A small multi-label audio tagger, trained from scratch.
Model: 5.53M parameters, arch crnn, widths [192, 288, 432, 640].
Training: muon at rate 0.0018, batches of 128.
Data: 39062 training examples, 32.1 epochs.
Rows from block 2 of a small multi-label audio tagger, named by matrix and row number. Each number is 128 + 24 x the weight over its row's rms, rounded and kept within 0 to 255. All counts start at 0. Numbers have three digits each.
After each channel's rows are labels from the 100 clips, of 14976, where the channel reaches its highest value: "lies over" is the class under the peak. Only what is clearly more common there than usual is listed. The data: phrases spoken by 400 fixed synthetic voices. In brackets: how many of the 100, against the usual share in percent.
# conv: width-3 conv, stride 2 (model.blocks.2.conv.weight, 432x288x3, each kernel summed), inputs 144-287

conv.60:104132156162147132124152105110136127109130165132104112129106128115097085117144139136084109081148106098118122138122132147108143092144121120149151080170103127123168117152136171130086148090107142105188106143146123123088090109103086139130129134100138122118071123127165145136073132145108148097154142150167150144106089095150099091153139095157122090134115138111086144153125129127153111144134108118141118094133132121105161140151065096097101
lies over: /z/ (48 vs 0.6); /s/ (33 vs 3.1)

conv.391:098144120126105142100165148113164138130107112112159074124113125117135122144152076121148193138185120126146079129115122079098164117122127132119127133101137133111124151130071118155098154123096115121090118108125135139129138153132134139164153126126133152096155132132152126121148081106067110121073150144136067130086110119119142139125121110167124142136125110130178116127184152125134129122116122124133105129125114112138125102133127188133152
lies over: /ɝ/ (99 vs 2.8)

conv.342:130090127168138093107169120125107099157128058154136150150101129092191101126101164079081124131139160108067133134124141178123135156136140123106075106127151162107188190135123121137106113116157140168142139153107128133134131151126180133181126127121147114142132135084124120129095128130129125138125116131132145159119095141127136153128142140120105118092135139127141134139111140100126135107166120118110142155128120120123106191122158087131154
lies over: /d/ (61 vs 1.5); /t/ (36 vs 4.3)

conv.296:146123121110094108130138126136133155139081149111122123150139135108111106076147107131144097113203091084099146101066100093117132140143142138123132147106140098124116160152105127158102129150121135090100140122142087141140103128142126132105197106134169141111132140139144109150089119135144113140146104129135140147153129134157116119126069065102141109136100096132150101134174142122119125130118124152154133099136119145163100132109132142102158
lies over: /ɝ/ (87 vs 2.8)

conv.270:171132142135110128107149114133132110106103122143070102129147164106108119117171106158110097124136141137111083130124150135095149112127118106086098131156124136103142174137104131123149107117088105106140068099123174126163160121067061089152147111132124115111104133140130138124136135138157144151098130121106145107127160194177119156110144118119145123081126119106140113128096104124127131128131077142122074143091144137119123151098110116129055
lies over: silence (73 vs 37.7)

conv.22:180129140144135081159132144116126144183089161078125127111139109129127098181130110149135109117139117117123108126155127133086127085113123097138151155179100112100126106190137125100140109130160117116133110113148123129136108132141171170120131127113116134096154130159106090124161097095127106111125141166092123156142139079173120124166168149079154144120114143131096154131102128094139144147110165160158168087140155141107131127145130097127103
lies over: /p/ (61 vs 1.9)

conv.268:105161133113120098189143097137122147126107131156161101085142124094164157125110103150100194121136133144125120119141150106072104080101169175104132123119150129133137118109102143146101105096173101149110190125106123100105088150156140151089142103121138114178144101166105098135175121137142131146155111095120156142105124169127135145153146121146089167139126116099135110137171135119145110118142124103146118116148106177127162107134117139074113
lies over: /l/ (50 vs 2.3)

conv.68:138159140162116119148149147147087118084111121081119119132129155145123117124129132133113113103162120075118120164091145157141126122117137136062153121122129077134139142166103110103132135152106133110130132119113141158124135125085135171156144162167157162136152152159104144123135120119123104144163114129139131143155119144115108141124146113107138161106144123042101166119145132103109116123140133096157137149105150131108132162108120149146119
lies over: /tʃ/ (70 vs 1)

conv.29:163155161139185124094146120156115128122144068156120152105118119108161112132089084157146143123132126126134128169119133155113151143114156149121104181144122134119136125162142041126116100116138080114116141126132118170130071099109089126135162096155119088148172125118147135143115100145080103116151182160171159129136145135125149115149175105151114141094144134083102132117138096133121107150111157127141128153140133126129130147137134119152096
lies over: /p/ (26 vs 1.9)

conv.253:143149148123105138125128099127112125092112126127127135143126121148118114127149108123095125165166107140114146084132158151127127154096129154108138135182167162125099096152127146096142104119120123110118115098095102107160115149118102107139088112067132128116153165152155141126142117125119150143128160097147116148103106127113137142136120129113075133101131109070164142164091079122122124138151129151145130126081133109097103137131128180176121
lies over: /ɑ/ (35 vs 2.9)

conv.97:111151149126137069104139184141126116153154149132087127127119181116099127109108118143090137122157138149098085160130117166131142114127182162152090126136123156147142106129144091152116100131105138107137114108130183113089133164111147122131123066159157132111145110116139112149066166126167155134115143127158151123119143135151118108147108143082131132107094126119155162138076128135126137108110136137112144167108128107077145146128139077088123
lies over: /w/ (64 vs 0.8)

conv.267:101089121138132110124117120148130137122090127128147129133162148163119077156149116123122119167150118136114154117155168126127100119101078144121082135155122090131147093126134081120123106125073140125100104155151096177129177173075118103171095152133083100152145157125107129110125141116144142125093115171067149129129118129127141152135148101132111131145130140121131126126148125148146108097093145139094132092098115122095120181152139112143127
lies over: /s/ (30 vs 3.1)

conv.400:110134120135147152138125135147120112103167123102116130187142108108159152106135124112108142137149135136158136107112114155119108104178101140134121158120096171147092151130116123154109107106159132098104138138164104141129073105110122184133085150122140164103117121096131136107119138149149165148140146141104104132095126118128132131120112081115142141179121075146146114140149157116113114095145108157141091114106119122140155130134100184128115
lies over: /s/ (98 vs 3.1)

conv.312:141163112152167147076116106134088158101178102166162126126143126130132137112126120137145117141141121122131114149086113132127160137095122108117075163137149129174123110144120115111150126099141083085156112154112161130147111113141132096168160110123099078127164116134142135106150091123152138082145142086164112152135125180163127118099153139164152133105113127123134109114137082144122122124085126079169138134128106081128094173133118143147115
lies over: /d/ (28 vs 1.5); /n/ (28 vs 2.3)

conv.69:108164115109109097082134072128135131070111113168151100133134088137119134112091127146106086136118099143105124142098122120107094089150124120147102181186097114173116152118168138120113120138112102119120099117177120117142143101135130129093193083156150106161146119138095150127150140121080123120129128115115168072139094113173116122122116112115158120144117129140120108151189096140154150119119145110121132116176153095127101132150128140134158
lies over: /ɝ/ (50 vs 2.8)

conv.12:152117154107149082111151123131112185109117109130113156090128085175190130129148110148150103147147118093121120148086140136089153142141145088169111145131117120126121141128140131127150129132129128104133070134117139143081126148159092098095153123105146146135124119083127157144182136155174100137112124138114139085131088118128102151132128160115179157090151107181123140137124134135150103162183137099171169126132167101131100131143128143152150
lies over: /ɝ/ (33 vs 2.8)

conv.63:114111133160145107132116185168171126166116153129097095149178166130146128159157133123094111148122133127092116128103162114120116143128146133152128058118125148123147135128110179083119174102120115111144149101138150128118117155138153125117134102128129103090144164185099130162088180110155107089111119173128141153123105124154128143078134121140140103136133139167107150146165152132099151166132157132142139111089143147147146083122149090162094
lies over: /tʃ/ (65 vs 1); /ʃ/ (30 vs 0.7)

conv.378:171145171097141119155133128147144138132142088139137113151141136117112114136090093139147128123101116117171124155107112185137151110138161122120148169122109132121124090152138125105123097156139146120149152150058119130104084096103111139083120114120134107105113124101109142124118132156145125117143145156168150100106160151139157138072106134127139126149123160083103124133100165147142067133094176130112132112132116085139123099125105157149113
lies over: /ɹ/ (61 vs 2.1)

conv.144:142164119111145204102142138121145139140160076127124098086123143121074124130065128133148121144093103158112098134143124177138137134143099133124099157142125151138195137145107094111170140123124115111110116113121144137138119102132146093122174099140120096116155111135150114146138139144119119119137129090140175158111122205172127116124155110132123111157121100110145128147104126116178112124108089140161125156154109106088116173145109179098081
lies over: silence (94 vs 37.7)

conv.127:106120082124124109100133150140137149090125101090168124125136133131163089135094115149098151113080125095099116162091123134125139149133100140122112144148108198126145141107089144146156155126109113093151112159192139130133147123144099106088112119153129122194115103144154142107105111123114149141126163136119149155121088112159137151136147111161114089082148119147144089158148120109134136112112106107124122156131099125168105120117123125098109
lies over: silence (86 vs 37.7)

conv.121:097144146131084146117143129147089095141140089129114109105144140111118131150099095125160117149113099140162137138121100167152126145136164135139107136134167110170101172129116110102108137153144153149145115137094148123107104146150092111084161102139141131139113092091142158137152163112151137092156129141111127156145133120108127118083095149146182088090109129077146169113105110144127139106096090164118123120068158147083097094132128135130175
lies over: /ɛ/ (40 vs 2.3)

conv.6:165138126171130138108135143123154119152063121124147154146095157183131131128113089127122137132143122149110111150136154132126136112108061133152118111149123133157080177122086154116155142093115105101143138109144137158142126105137112143110106112146138088117159110120103111124128144107120125129142139118156076133135095108115186124106150137112161077047115109081131117140118147135129125179084087126127139158099092149113132137112131120056108
lies over: /ɹ/ (47 vs 2.1); /p/ (28 vs 1.9)

conv.420:119129119105090134094135118117106138103119144158168117125127135111100160133110118134143148111071132111126125066164137091121112159150145148142099129122142124107125107141133142091094127173078123111129160113088121125113065118128131128128076164194125088090130161136130113141094136141157142130120138120120186141137130093155126098082074127147124090126158079130150090149109101131142134095208158139146103116133119114145091121150125115080163
lies over: /ɛ/ (56 vs 2.3); /æ/ (31 vs 2.3)

conv.152:114135132106118126127146147155171119145132157134108152171098132121125136139102109150172107194192121095107140079154129116118163092139132122100119146121074167105091109117119114111101116118132132139146092156071138118073097126127137135112127146102140132136129148126129175143101114122140114110114158123104163131105113108139159113157129086127183144124131176135097147119079104148115165177131120151122153106120123131116171124121159114116157
lies over: /s/ (71 vs 3.1)

conv.317:146151129095153103128179165143143074105103075142108117170145118109089127106110136153102145078152125135098124086116127127128139143105093127075121150118107118107161161125138192116125136095131113125142138129123159136126133114139175071147097169142125098134122154161138183125166159165142141145161077144180149101134102153146087121113155130121151118148148121146145119097105144105094135131139131111137130143158122123141104105107143122125107
lies over: /s/ (55 vs 3.1)

conv.257:134125117148124159130168106117133112099112153104126172104165149164123121140119082155139074130090132058119138083155115151114110141122115135108165113123138107103134134119098125097149129124115114118156130130089146106118119147082126087113139164133119149106122116119119150132110107078073153099141115118127109114117107115115122120147091157096167120116131141114140127149134086122094120118135103133140107146113124124123127135081097169133133
lies over: /p/ (58 vs 1.9); /ɑ/ (25 vs 2.9)

conv.332:079144126126127091107174135119114111099099119135113081121129151149132140116093090129109171176142138155148150126094183116152133131092106173088130155125077152110099140119136111148164111134108124114151092168153143170143123127136087112093127144134131095110129116144069156117133113118098114160120102136120152122153128132144114109122100114125135121164103140134101120117132113125135122155161102121161106162116138121129147109148155110102076
lies over: silence (86 vs 37.7)

conv.199:151135139150163128129151096140156104125142141149165136150092121143160108134128111127147137150107098064130128141135115145115143103125118150101146150129137130110143130140116140083134125129106121106121179118109143166130092165089166130166116109155130122097159171100143070129090119108150153084133134117131116135134120166109137141130125129134151165128075134145158131119117144133135134136078141093170107128159075119159107154160171124181171
lies over: /ɝ/ (55 vs 2.8)

conv.165:119164103098120093093139103135127128124107114108101130116103157114137151129121119189111133081095119129166101170107118151146126083136133124134163126092172151141118106129151122134108136142134095177116129139128096117108131125167091070149117122116100101153132128140143145162145071156084144136152118144130094120110184172138161143104152090118131116154143130130147071122098146100138124125119146104154162143174146140129106067138115118127106
lies over: /l/ (25 vs 2.3)

conv.179:115109159088159093056125125106116152129143070129131119127149084097130173148130124119126094143152122118152132165113102179112121092125110137106113158105172101140161130160132137159160125130139111158108098151149161113142107106110132118145203129087086050140173143143119138122113114105140104141139107099102167121116157127135139182064127150159116128137123132136132130096118115098104131098101123137125134147127120093107087112123129152130109
lies over: /b/ (27 vs 0.9); /g/ (26 vs 0.4)

conv.5:142152110134138127143124181115116081092107133132104122123130153157121148146137132148115180126124151133137106177151091140126085135093155115091155147117161097108168141160098147094147117117161060161144131122120129137099149113091119142095096110139114176131126121142143120107128103111130106153105134107143156131144140116163128118148131109089121121131169139132141098121157115095132149117137105107137098143106118161156111158109137124153148
lies over: /oʊ/ (39 vs 3.4)

conv.274:175161150120146113125162127135125084120110157145172131147153130148154163140154122131133150154128152132118122183132116087131106124099140130097152137139140172138121112113156142114100151094095133139125128118132118123151110146168097123166106109115131102117147206152161134126105106084111112138175166131139118134113157088150156121150147127157150099142144115103151118144124090134157112122121134139103119104065163107152132119097128150155075
lies over: /ɑ/ (29 vs 2.9)

conv.106:127132155103125109182149113128118142120141135159131060143152130136147153075122126138135123110087099071126141071135116132121160150143145110139110106135181131101142109128096139142122157146136155151116177140137113135089118149156143150105119075125121104166120136137170158121173123121130113124147097101150166160098087107143136116106134123154142138148140135159136055102131150133126172119164144098123117176130122105126117138110126125123127
lies over: /oʊ/ (41 vs 3.4)

conv.319:124131114099145146180134134129145123085143133173136113153150083157133140137151130116151146073148124171151115122166124134133074111146098109136161100120123139118109130152070120128145173108132164138125150120124107122136104124100139144121133116159135123121132095103117136097128173046115136126143160095161133122090108114100133151092139097091116132119160129146139115182137101113131093156120166157113116112118143134158146107141088176141138
lies over: /ɹ/ (66 vs 2.1)

conv.422:156123125121128128172139095123133140145119167140156126103126114089145094140143156154134113113105146143133115168153141163173149092111157153140119097133135117149111106087105160115099150142084111114134126128118112115133095128128128133161064108122116108127152109086171111092128133163100098120115137115161123133156106130123102108129172144124169133141153110147240102106139139104139126110103131095120113109158110128133144150161141159109130
lies over: /ɑ/ (50 vs 2.9); /ɔ/ (25 vs 2.4)

conv.164:148121204142145119113149099133137110135150137106129097101150172114108108150168143121123130103133113133122125114105171114138149134124136127126133126167119118164149158098095132138107127103149128132161106120151141168106145105115138139131143142143128097132167118120111159104136156104142109130142138107150156124123117164133121114098175132129105129139138104127125108131080103132159149145136150123144111123100149119128137110111133157096025
lies over: /p/ (39 vs 1.9)

conv.381:140114142162139141123180125124143134095144092115188136094124105133121085148091213175163133138149151122115118132093084128132154171105156107129141115124105152120096131134080127145149097136116119140127108136156135138105097147130148149140162123127132099115139114141135096164122088140157098117131154152166073146111116094132104156119124119139157081094143128134136135106147106101139118190113092140167080170161132154110133120093162095132103
lies over: /b/ (42 vs 0.9); /g/ (25 vs 0.4)

conv.271:096137126090098142169134148107108124161126128108117111114117141094112142156137133131151120123163112116126141089149138112156129134162154116116116100124122110070119148113096126153093157128101150123136124143127148126125099104114123149155146077135172162125154095104138134127120123104169081159083106115109167138109096127202123134100136126074151162114132097089126128114102168087147133129156148085107157090086179127141124095145139116078154
lies over: /ɝ/ (51 vs 2.8)

conv.334:108179116134129148140141120097148147138139130097105091138138083150109125112132104114079116141122120105129119124088112106105158138129124129126128088109114156090136131143138063133125148050161133156169136177114087149120135137118087132130157139147097118134128158164158145123107170142147141154165155088153154159132131145118131173107153140094134153168127148118106120112116140126159122102143054116142117170092109139118155141138149109090150
lies over: /tʃ/ (61 vs 1)

conv.249:114130125149128131137130097129114096097103130127146168121179094153137130179100116161102162117099107109123048155159118163123140072135129116116138130126158138138101123126117118100114128174142086141125158135133147113119132131104125119149128133137112119062129102138118140073153137134104115162120139178110155099130132114131168163118140159129143136145118122085215137117130106144139153128157108167113140151154129140118148126122142154136098
lies over: /oʊ/ (37 vs 3.4)

conv.20:117123123115121094167077119119114114140148116184152082086133129161089194121118118110160098113105122107144113166106120087137140108156092089149104154143137106144128132149150117137135115144130122152132143152155146115131114126148094143125173106122152143120184102118091143099180150121108135096126125093124122124084148118154152154119135141141140127114107195113142121123113081107122133171129131122144140141077062100151075135097105107107148
lies over: /l/ (35 vs 2.3); /p/ (26 vs 1.9)

conv.158:125132131150106134113133113138152130153159180158113147127124176099114119098141135052132117102129103170137156103146126168119163176144146097146099127149132130154121160135117138085150122141149106131151124141135134098147090126134117198127125128156127139154118111125105097125101100135113161120163103129143159171119108143130139086104174085117127112096116083143141074161137092115117131094115086124143161085120140088085129112177139108109097
lies over: /ɛ/ (44 vs 2.3)

conv.16:102136138152148089106107090107195125128121125133126114124118133140106115130135161115109114159125107115130101119062078125142127123099125157141087116096115147157207131130111128164114144148139105137140149134133150145112092151130136156136122120106158128145138093088138147125143190125115106092140142132138143105115128093159134141171115187115135161137156135146154103129125136121124130135124088090099127110130105100108126099115166111159127
lies over: /oʊ/ (41 vs 3.4)

conv.196:132111148103127111112120109113095076091134063127105116127153065162148164143131150120184132136122142143145156156129113178167125115123147067121168156163168113145103118156107110137167097127101151116123081138167086114141151147111096130104120138139148089127134113130125079119099117123145130142154130203094140112122114140131154087124171124094151102099128166071144153127142093121123099138108127171131102093130172162086163123104143135111142
lies over: /p/ (76 vs 1.9)

conv.117:146127144118126158106113169115141102109136153101129097101122165101119141111137111159122120150130169133137174101139118095083123137132156138095132107124202118102115118128115135148138118112099128137125109107120165087085115169147112109126174114122112128144126114127113108078129134079144082149103159122102120099161132139106117156117105108160118088145111116131182119089144084104108134113130097104168135109153132152138133112146138135113091
lies over: /æ/ (50 vs 2.3); /ɛ/ (27 vs 2.3)

conv.290:082130116079106127118124139133141104119134132159096148142097132082132134120144161131130124173174189135134141143147130140122131169122131092147133156098135139114144099115104209108134123137130139134121145127079193118123074132092119135155136108153111129142151113170108061102088100125096140145134123105108080122136108111138123122149107130160135092131126139100120136073118170129164116102110155135127082112072121095092132124151078141131148
lies over: /æ/ (52 vs 2.3)

conv.116:131123124146122144140159147185145146131132180130077147211124146112126110123152095124065140076156122142128118129126114127099098173147130111116113146107124192119129140135155139162104170126120143126144131114131126140138131127137092128117127113123116123121048140121110117139144136110150114138152131084167120125151138150120135156156112108100111126146114106143161122128110184120119131141131103112122127098115118101107126168130172154156123
lies over: /s/ (60 vs 3.1); /z/ (39 vs 0.6)

conv.31:154109122149140136153111146090142127085106152141101136112162183214137125108128108109107080150124111106117106099093141197094074078165127092113121149129137133154120127097119103144097139101156068104161163120108161097115091112124080142111132086132089125114127162128139163116139132140138129147123149143142125115140152117118185153122112155089128084102118122114119113074131053147124147135128096117146156107078116136078118143089116157092145
lies over: /b/ (39 vs 0.9)

conv.82:081111131148175148116123105104136146118160135123088152114098138149120109139130119137101114126151113156119119118135133144098145122134092124137085179126141135116152146159137103113073144133117130135128091142193121184124138131108129152074107111112146161131133167131130127150089185134111119154118147128125122139126131181095121154112116137090160121084145127121133102107122118129113124135072149082130094154126133183130108162116120118114108
lies over: /w/ (66 vs 0.8); /oʊ/ (27 vs 3.4)

conv.178:137133154139123138100158180122121145125153136141161125104171100124128105113159098105094132076118116136164120128120144137097113120119103133133111073117105151099104158126144145157132131111122123144119161119120109109091094143113135131101129199148150096108119149132122141127135119206103131105128134053113101106140113116144104157091113113105113142127104126126112137119126142117136102131083109086111147115117154144085144127120143112114082
lies over: /ɝ/ (31 vs 2.8)

conv.28:095138099156157135124117128108146090143107132116134063127101120172132123140134165184170150128124156098135106091161122103123131117131164110149126129134117112150143149170138128107139138159148122119124088141136142145097155087150121151107109126213162147123148160103118107110116100116118131151123136110124188162134107125150114117157138142095145137126070109135187106150148113125142161179125130118101094154126122120133116103130124151084132
lies over: /oʊ/ (33 vs 3.4)

conv.254:143122109103112135105136138113135111086143097120112177126106107171116167124100087124155100108109134136099119085136156129145122101147111163163134169128111143164153109129121138105148138133144107158105127110162138150138117142142162123192118123108117120164120152174112118132119108098173117123133119169157083150118115123141083143052090128149129116146129131139138097157108124112134105121132141112086118139128134152143070144112165089090104
lies over: /ɑ/ (32 vs 2.9); /s/ (28 vs 3.1)

conv.235:123121123137120128075128116128114107174140128096106129163111109104134124096101110113087124139116084136099079124168114152125110132121121122134172132106139158111114132143133130155096124155153105094178099104146138151170147157102148133175102172131131120137063095120155203129148134115136112141130106169152113126077152102111128142101132108093126120145110146138109170110136144136121100161096138154133153114141128104127150133130137124152163
lies over: /z/ (70 vs 0.6); /s/ (30 vs 3.1)

conv.311:116126112146122139163115115113123123136103136146135099131135130162109124136176163149142133093159158125107111125136178142138123134103098134119088045137101077104154136116132112116118114014101137144147129150127084095129130128068103144101114122120115118141118147121136134133091160115152153100118140121161150123150133149092111129122148130141128152171110153161118122138108174112147141150132114136142115126117158123094175143159080143114164
lies over: /tʃ/ (30 vs 1); /ʃ/ (27 vs 0.7)

conv.385:093126118168138148078138098109146132109151152130135143134119127105153096166170128160099170113094115181158116109135132146101123101158163131083117089102130134103128135134101127098142109165136111134139097152123153136147088174174104105138126137118132164110147085172100102151121155166122123141107139112096114166091133116130157124157102177105114160094113089112093084127107134107118112101119112121104098116096138153127107113106131148125129
lies over: /oʊ/ (25 vs 3.4)

conv.147:151117116057067131148121140146132111097130130122126179128137135144176139114119094100166148147115141084148140162113131122123111129087134134127144092133133112105114111112112159136179153078113099111095138124097176142154116095121157120137126061127112128083133150165159186103146099146131096144117096126130092140130137127116182096105121084110118140106094122125106106101128136099135103091128128100111119124116133141124144132134136169108120
lies over: /ɹ/ (93 vs 2.1)

conv.0:148160095115090134136110093119137115163139132117129125107147124145115128167123116112153121148132140154120119145138068108105184100125162134153195124139149122081112137147158143151115156127143079127115087079112084115134142085143124103115121128167116164126112107111149125145115101140113093132173111070153115135150149121162131082102079146097151119146142152138093116143169107139119146137135167120163088057101156137110140151136109103112110
lies over: /æ/ (33 vs 2.3); /aʊ/ (29 vs 1.4)

conv.91:135051153089099132137128124114127132177126083113158130106116106130121118131095130107147124112143126138155162153155118145132123116121102145116125196163095101097149154159144098116151148128146110150147117078131169120106115127118119154096110134129133089146143116166132158125101142149153162124120159118109134158110146167126106087150190133089140087140150118084065098126112108137136144158124151123149135132117169125102117126141128117108104
lies over: /b/ (54 vs 0.9); /p/ (46 vs 1.9)

conv.337:128129110124088184185110093163124089140128135084105137127140131106137138133146123154144156127068114122128137125091093169158127183112125110157131101123153087106120100120139153097159147096089152173058147145112142116105126123132148099136117090111151141118131131140136134165158144121089116153136134100136137115153109153102122103138127129153130152100107126106125120141122133122120138101123152102130120155103151119151115152086135129106110
lies over: /l/ (46 vs 2.3)

conv.176:106125100154138115123109100142144135081152137145097119141094185111137130148139119133099152153094110111127118093129134128130116107148113157127132117115157121112143097166158126144182098173108114168126144130158122093134143142149118140101118113152121125134108127118116131129100165152082091132155108130148109118141148100087120136130125142121151100070136103129095142134149130124137143136130146073146128142136138147138151126079144113104126
lies over: /w/ (92 vs 0.8)

conv.120:133096074114085170085131140138105140087165137105114170132167159129124124131151104109130145060129149130086113169140139084146086126136100144086142146153126167135106106158116086109142109156128130095176131109136097135160097148166131144132122115142099126107073144125102164170134104113102084139133105115103105115113109160111115158131128153126108128140169138201113133140136170126156128133152144116152136102099084154108134141082144155121113
lies over: /z/ (61 vs 0.6)

conv.167:105143131105086154125145134115155168143140148182133154118106110177142108129133093147143095117090109134110138136108127097145098095109122124171121147130132135137115129137132154113130126108104136176128165103098137150146127105145095155123115102173177178135114094121174159141149133140117109110112088090148122141163113133177141117163092100128083162139125151125098101145151145122133120157144132114145168142118157129145150124088142114081130
lies over: /ɹ/ (51 vs 2.1)

conv.55:109128122109139121139096162144144086118123113119147153120152095141094139113160144098160093091125096153103096103152100110150131162167093152078188135129097111127160147151125102143132134089099147206140126145100118086121114106156128137138120121124103122115125090138153106106111125173149095111115133180087114111102074113113096152096156150126084158074105144117087133135137131149132140172136180129097108101131149126140130142106157159115165
lies over: /ɑ/ (34 vs 2.9); /h/ (32 vs 0.7)

conv.415:127132120113116128163123153092077131090134139137138160154095136197120124131105163159111082140128122102103149102206149122135130143134103109164130157118098121139139104143151106147125116101127110142149133112128091136120160123115118115098082117150160133159131125140122104124143082103123091118120107103117102165147148094099149150186116136160115118118114181140113182119140123144130132165135109119096132155102098091164083159126159087113128
lies over: /p/ (48 vs 1.9); /aʊ/ (27 vs 1.4)

conv.371:140151125142119106152141120124107103114163142128136126095139125122122128104189148133126083086127126131134114118122131121105123082101105111128116099154142143139152117138099084153140108134143108114171069124103120117111092121069151079109108101123139068122111149125103164122129130105137161144099125110146135091141103133118099119091145108124178137146158110166150126159108170114102118130124132128114113107111086113116103127128090105123098
lies over: /tʃ/ (78 vs 1)

conv.3:111132129123133139130108075141146137119124110143136133118144118170126093167173115135129126099111114104142129152154164128128130137146106127115087156143133138146131093161138091129176140134044103119165111133150093107139178160141118186163149129102101096153164124128138128115163133145111129068135164118152111140171153151149116142144144129134148136126153139106101139126172116151121116137084114123153120143108111144108128097120117153119122
lies over: /ɛ/ (33 vs 2.3)

conv.192:138149115116118122180163105127115096121154155100126077116121125106125133105113111133106124153104148076145152122150181107115154169140129108136120132192154142150084136140073160135102134140194096142129110124100128148120119129136125145139121133094110089112169100145117120119139130118083132154125149114130089113132168157102093096150124147152091098129120113083126092101144132127132130116115124152136132115143177120136152119162153126096109
lies over: /ɛ/ (29 vs 2.3)

conv.137:123126118140116084120111131114140144142121098106086154100151142113143130178123122149057106174145073134105168132113142117116111148146148134146120097071119130075109123085120116135131149150131146148114138102120187104159143144168107154112132090069144140110115159089111107147111138140099139124111101121162149134147109139110091129082125179038107092109147126127114135096133104124139068124112111142125127132072147121149097081128145133096151
lies over: /æ/ (56 vs 2.3)

conv.388:127159089147108158120155087096084120166092122123118094184130133107115105159120202118114099115118117167117097103136183168119144146104101101129145112131075137083141143113129127135129104151129132097154110122111122126118121145112196115099125068101186126095142125139116147135133152114127137107106150093125130167136124130113116124117196135146113111131122145127119175103150145139129109131162131109183097143121156096105093144122124136142100
lies over: /d/ (65 vs 1.5); /t/ (35 vs 4.3)

conv.335:125161117079156123094171142117114144113144118138174166104127101118128144126103147099143163118119132080160124140114121128127129121129076140109124112126130145138135104149142129121105113120159139083141118183143062125102080134096157146098108136100119127146128111133132162142145114115140104144120100148133102116141088085158106082084109090119105107164150133143168127136111169178099133116109142110145089131117139116083153108141162120130151
lies over: /æ/ (50 vs 2.3)

conv.177:099106180126142138126107112122138139128101136125091112146156053146117139114128140114151150092112115123108148112154148144127152101199113150099134107177127141136104114106151138111104140107108130078058120131136138169151104120124161136185131159135144138093112156145118109117119114122079124113139097106118142146096152084130131090118152151115112135134155150086122154132144138124091129120147169163100141144137147135178152161143145141072108
lies over: /p/ (88 vs 1.9)

conv.326:105151131124133150157095106131127118125169114132135136141118134099115158165136153134164124130139087085134151140099127105103107145080137166083142125111144143140108136131088140127138120146156130130098140135119138073135098115115155113138113131114157103157191159149153115098121082170153141126117160116127125101143137156168170111132147177114140154101114124096075102111160134166136152114137133132155138127130129149175122129106130126147107
lies over: /l/ (73 vs 2.3)

conv.230:149102157082135148111144107102122107109117137107143124154077155107132123104088138069150104135103096110168089129111131091140108133096105124081125132149099096131124174122131098111121123139155127148091166114096126155130137082112159146108089099114123133133166140172105118122113101173108156165119139105128155118127148091077097122155100135146117061157078139127118114112151100150096135122161135167147131118117137100141120127135145117107115
lies over: /æ/ (59 vs 2.3)

conv.98:099095160161126132110141149140114137122132108153106110114177157103133137103134092104113110128107106151124118138136167119115106152082118132141134157104126170162134131113121154141138111186167094145152159097146129135119128160100080133105125103121125109170168113146173132114188114115114128126135108127126129124108136133163111102090102148087179157108120127082135068109133101093119112107147108131122163120087110100141082145108114154147109
lies over: /ɛ/ (28 vs 2.3)

conv.93:102122156145144141124119084129138121198135076135123135118128154169143131140115141105133145104117119127083117154101137106087123128145125133141146179104074143135140145131162163102170132135076143169126137111124105152090163128120142119102112121151144095158132135162135166088133129125118126087125134132127147089080169138105103163137142135124125101148101185124138089079136122107123090099151128150128144105134116138136104093109121097122123
lies over: /b/ (33 vs 0.9); /n/ (26 vs 2.3)